A small spectrogram enhancement model, trained from scratch.
Training: soap at rate 0.0022, 9500 steps, batches of 64.
Rows from block 6 of a small spectrogram enhancement model, named by matrix and row number. Each number is 200 + 30 x the weight over its row's rms, rounded and kept within 0 to 999. All counts start at 0. After the name is the row's rms in percent of the matrix's.
After each channel's rows are labels from the 100 clips, of 14976, where the channel reaches its highest value: "responds to" is what is common among them; "lies over" is the class under the peak. Only what is clearly more common there than usual is listed. The data: single English command words and digits, spoken by a formant synthesiser in many voices.
# conv: 3x3 conv (model.mid.0.conv.weight, 256x256x3x3, standardized in use, each kernel summed), inputs 174-202

conv.203,093,229,180,164,168,207,215,179,155,173,227,200,190,251,218,218,187,183,234,160,241,184,188,212,225,210,254,224,246,206
responds to: /ɛ/; /m/; whispered
lies over: /ɛ/

conv.246,084,202,166,225,234,142,130,242,199,198,183,225,230,192,189,255,243,178,215,251,231,213,180,191,167,170,200,246,171,201
responds to: /n/; /oʊ/; word: no; word: learn
lies over: /oʊ/

conv.254,105,210,204,222,174,227,180,169,228,174,222,227,185,226,246,188,149,220,178,249,214,235,188,159,234,200,187,198,153,173
responds to: /s/; /ŋ/; word: thanks; word: send
lies over: /k/

conv.144,091,170,229,233,162,150,185,227,195,172,256,192,235,199,150,228,164,160,217,257,196,211,211,225,224,212,182,170,227,176
responds to: white noise
lies over: silence

conv.154,097,221,234,188,180,225,214,236,214,209,162,121,195,159,240,157,197,207,213,235,212,238,147,181,214,192,222,210,215,229
responds to: /ɛ/; /t/; word: next; word: left
lies over: /s/

conv.214,099,201,224,222,208,217,222,202,171,214,205,188,230,221,208,191,166,186,149,202,185,196,189,200,196,262,215,223,200,184
responds to: /f/; /ɔ/; /w/; /d/
lies over: /ɹ/

conv.253,099,201,200,223,212,233,187,150,165,215,219,167,217,180,250,198,183,154,208,145,228,171,211,206,156,183,215,184,174,180
responds to: /n/; /eɪ/; /dʒ/; /tʃ/
lies over: /eɪ/

conv.97,097,189,210,228,166,179,196,225,230,193,226,256,170,178,168,230,158,231,197,254,214,153,226,213,240,146,156,159,205,220
responds to: white noise
lies over: silence

conv.164,105,204,197,153,146,209,208,214,192,193,170,159,208,200,182,244,152,196,222,216,211,166,228,188,280,220,193,173,236,143
responds to: /s/; thin (high-pass); /ɹ/; /ɑ/
lies over: /ɑ/

conv.59,096,194,228,175,182,213,211,192,227,185,263,236,210,206,203,172,210,190,219,190,170,164,216,187,186,231,154,194,148,181
responds to: thin (high-pass); white noise; /ʌ/
lies over: /ʌ/

conv.217,099,218,205,231,187,232,246,206,149,174,151,201,172,249,204,212,205,202,197,232,157,189,170,235,201,157,170,161,141,197
responds to: /ɑ/; word: off; word: stop; word: start
lies over: /t/; /f/

conv.5,095,172,264,214,205,187,256,251,172,194,231,223,190,156,203,271,156,156,200,263,199,205,188,210,165,164,223,235,200,196
responds to: /f/; /ɔ/; word: off
lies over: /ɔ/

conv.132,089,175,238,154,162,193,153,205,211,201,207,183,167,218,163,200,247,208,243,199,245,149,228,157,227,199,217,183,225,206
responds to: /ɑ/; /ɹ/; /ə/; /m/
lies over: /ɑ/

conv.26,114,158,190,222,193,221,242,203,186,248,137,218,175,161,235,163,187,185,205,144,185,246,168,168,210,243,206,206,232,255
responds to: /oʊ/; /ɹ/; /ɪ/; /z/
lies over: /oʊ/

conv.117,103,179,184,219,198,215,181,191,177,178,187,193,202,206,157,224,167,189,135,246,203,228,260,186,216,153,213,202,270,196
responds to: white noise
lies over: silence

conv.240,101,180,212,236,188,237,145,172,166,239,245,179,213,176,175,225,198,207,223,217,145,185,212,235,201,224,206,203,175,203
responds to: white noise
lies over: silence

conv.84,085,217,196,196,156,215,140,190,207,190,213,221,183,200,196,149,229,205,159,231,157,188,221,197,223,193,166,198,197,167
responds to: white noise
lies over: silence

conv.116,088,214,260,178,236,213,252,240,205,194,185,200,238,198,224,255,223,209,163,189,225,197,224,208,207,147,155,182,224,207
responds to: mains hum; /aɪ/; thin (high-pass)
lies over: /aɪ/

conv.108,093,183,294,221,215,198,250,218,140,176,204,147,198,170,187,188,167,209,165,151,197,154,192,210,165,146,232,156,227,238
responds to: /ɑ/; /u/; /j/; /v/
lies over: /j/; /l/

conv.96,079,181,248,211,199,147,231,220,162,207,165,158,195,190,223,234,189,216,184,183,180,178,135,242,242,146,257,224,223,185
responds to: /f/; /ɹ/; /ɔ/; /w/
lies over: /ɔ/

conv.200,093,218,232,196,208,245,205,277,191,229,132,244,161,245,152,198,152,178,171,191,178,224,223,226,210,210,190,176,172,231
responds to: /ɝ/; /oʊ/; word: lower
lies over: /oʊ/

conv.202,094,195,171,196,206,245,145,174,160,233,169,183,167,160,178,184,173,206,165,209,215,179,195,235,234,228,169,238,218,215
responds to: /oʊ/
lies over: /oʊ/

conv.120,090,197,241,250,206,201,256,176,265,265,235,208,166,176,188,225,133,198,208,192,183,174,170,193,168,164,178,194,230,152
responds to: /s/; /tʃ/; word: search; /ŋ/
lies over: /tʃ/

conv.7,102,203,203,219,194,236,191,157,236,257,226,220,219,213,145,189,185,204,207,238,213,180,244,204,140,198,206,231,117,182
responds to: /k/; /æ/; /ŋ/; /θ/
lies over: /ŋ/; /k/

conv.25,100,194,179,214,195,208,197,188,198,151,291,187,179,166,255,223,199,234,231,188,172,253,249,256,154,209,169,228,150,147
responds to: /oʊ/; /l/; /k/; /z/
lies over: /oʊ/

conv.47,085,198,221,212,136,216,167,147,186,155,210,181,173,234,205,175,203,225,201,182,229,234,213,189,267,238,188,177,184,220
responds to: /s/; /ɑ/; /t/; /ɹ/
lies over: /ɑ/

conv.213,095,211,199,192,227,162,177,183,225,149,191,177,261,184,131,164,160,169,234,179,187,207,193,254,200,157,201,165,261,202
responds to: /l/; /ɝ/; clipping; /d/
lies over: /ɝ/

conv.103,094,236,240,189,223,186,191,192,221,190,243,224,212,172,251,202,197,182,182,218,157,191,212,221,171,245,174,205,261,171
responds to: /l/; /k/; /oʊ/; /z/
lies over: /oʊ/

conv.236,104,199,237,169,260,233,242,229,185,232,157,242,160,198,218,184,210,134,191,210,203,223,116,133,213,208,208,185,182,176
responds to: mains hum; /θ/; /æ/; /ŋ/
lies over: /k/

conv.151,106,209,192,175,208,205,179,219,197,194,203,190,172,238,181,217,195,226,175,215,149,175,176,150,192,204,189,198,251,249
responds to: mains hum
lies over: silence

conv.21,096,209,229,233,183,220,221,150,248,198,227,190,191,205,194,231,203,247,226,174,198,158,207,197,219,182,136,238,153,201
responds to: /ɝ/; /ɛ/; /w/; /ð/
lies over: /ɝ/

conv.199,101,213,184,234,183,185,166,198,183,184,134,239,198,160,198,179,172,193,153,261,220,211,168,204,188,234,204,176,177,198
responds to: white noise
lies over: silence

conv.173,101,167,197,244,230,184,213,236,218,157,130,197,180,120,171,163,215,190,189,214,205,202,191,199,189,180,212,140,220,193
responds to: /ɑ/; /ɹ/; /f/; word: start
lies over: /ɑ/

conv.143,095,131,241,245,173,208,199,198,202,206,190,115,186,207,171,193,257,210,223,157,140,174,194,203,234,198,165,130,234,235
responds to: /l/; /ɝ/; /aɪ/; /m/
lies over: /aɪ/; /oʊ/

conv.77,101,245,178,169,206,165,212,178,176,248,195,198,231,190,203,223,181,203,152,211,228,102,141,172,243,170,226,194,234,165
responds to: white noise
lies over: silence

conv.93,106,213,184,223,199,209,137,239,216,163,193,198,227,179,226,214,203,171,218,276,203,263,161,137,203,209,242,211,177,248
responds to: mains hum
lies over: silence

conv.196,103,213,192,204,165,267,163,206,139,221,191,224,192,239,218,151,256,222,243,124,171,174,197,176,164,248,219,231,194,223
responds to: mains hum; /f/; /ɝ/; /ɔ/
lies over: /ɔ/

conv.233,110,180,180,215,168,180,209,139,208,209,200,163,200,131,147,154,196,196,189,238,196,217,179,199,168,189,152,204,124,184
responds to: /ɪ/; /z/; word: zero; word: volume
lies over: /u/; /ɪ/

conv.219,103,245,125,186,203,212,233,224,202,228,206,198,209,204,217,185,214,199,199,202,228,175,175,167,180,145,271,191,269,185
responds to: /s/; /n/; /ɛ/; /k/
lies over: /s/

conv.30,097,233,180,205,230,222,170,250,184,184,221,189,183,186,212,232,175,178,161,235,204,205,182,189,166,265,172,225,170,198
responds to: /f/; /ɔ/; /ɹ/; /w/
lies over: /ɹ/; /ɔ/

conv.153,090,239,211,177,178,195,153,179,205,195,252,279,197,196,173,188,168,197,167,239,131,204,224,194,225,220,213,162,196,142
responds to: /k/; /æ/; /ŋ/; /θ/
lies over: /ŋ/

conv.55,098,237,210,171,212,260,207,167,183,184,230,247,193,238,186,252,221,185,221,219,221,177,207,226,207,196,206,226,146,148
responds to: /f/; /ɛ/; /t/; /l/
lies over: /f/

conv.29,097,245,177,218,227,187,205,179,236,207,206,222,219,244,200,206,209,258,167,202,171,141,190,145,183,221,184,178,206,189
responds to: mains hum
lies over: silence

conv.178,095,197,192,208,136,181,173,179,229,227,192,141,175,213,176,254,195,256,229,221,134,209,190,153,231,248,170,158,201,210
responds to: /f/; /d/; /ɔ/; /w/
lies over: /ɹ/

conv.137,101,218,251,217,244,176,184,224,191,148,253,210,209,247,130,243,155,182,206,156,186,184,147,204,216,186,182,216,225,182
responds to: /oʊ/; reverberation; /z/; clipping
lies over: /oʊ/

conv.63,110,220,173,163,257,192,226,203,160,234,239,218,200,241,229,201,185,215,223,171,225,232,172,164,202,228,178,176,210,227
responds to: /ɛ/; /s/; /j/; word: yes
lies over: /s/

conv.187,102,133,166,190,199,177,192,200,190,216,172,206,208,182,163,209,189,163,216,210,166,176,171,214,182,222,205,161,191,147
responds to: mains hum; /aɪ/
lies over: /aɪ/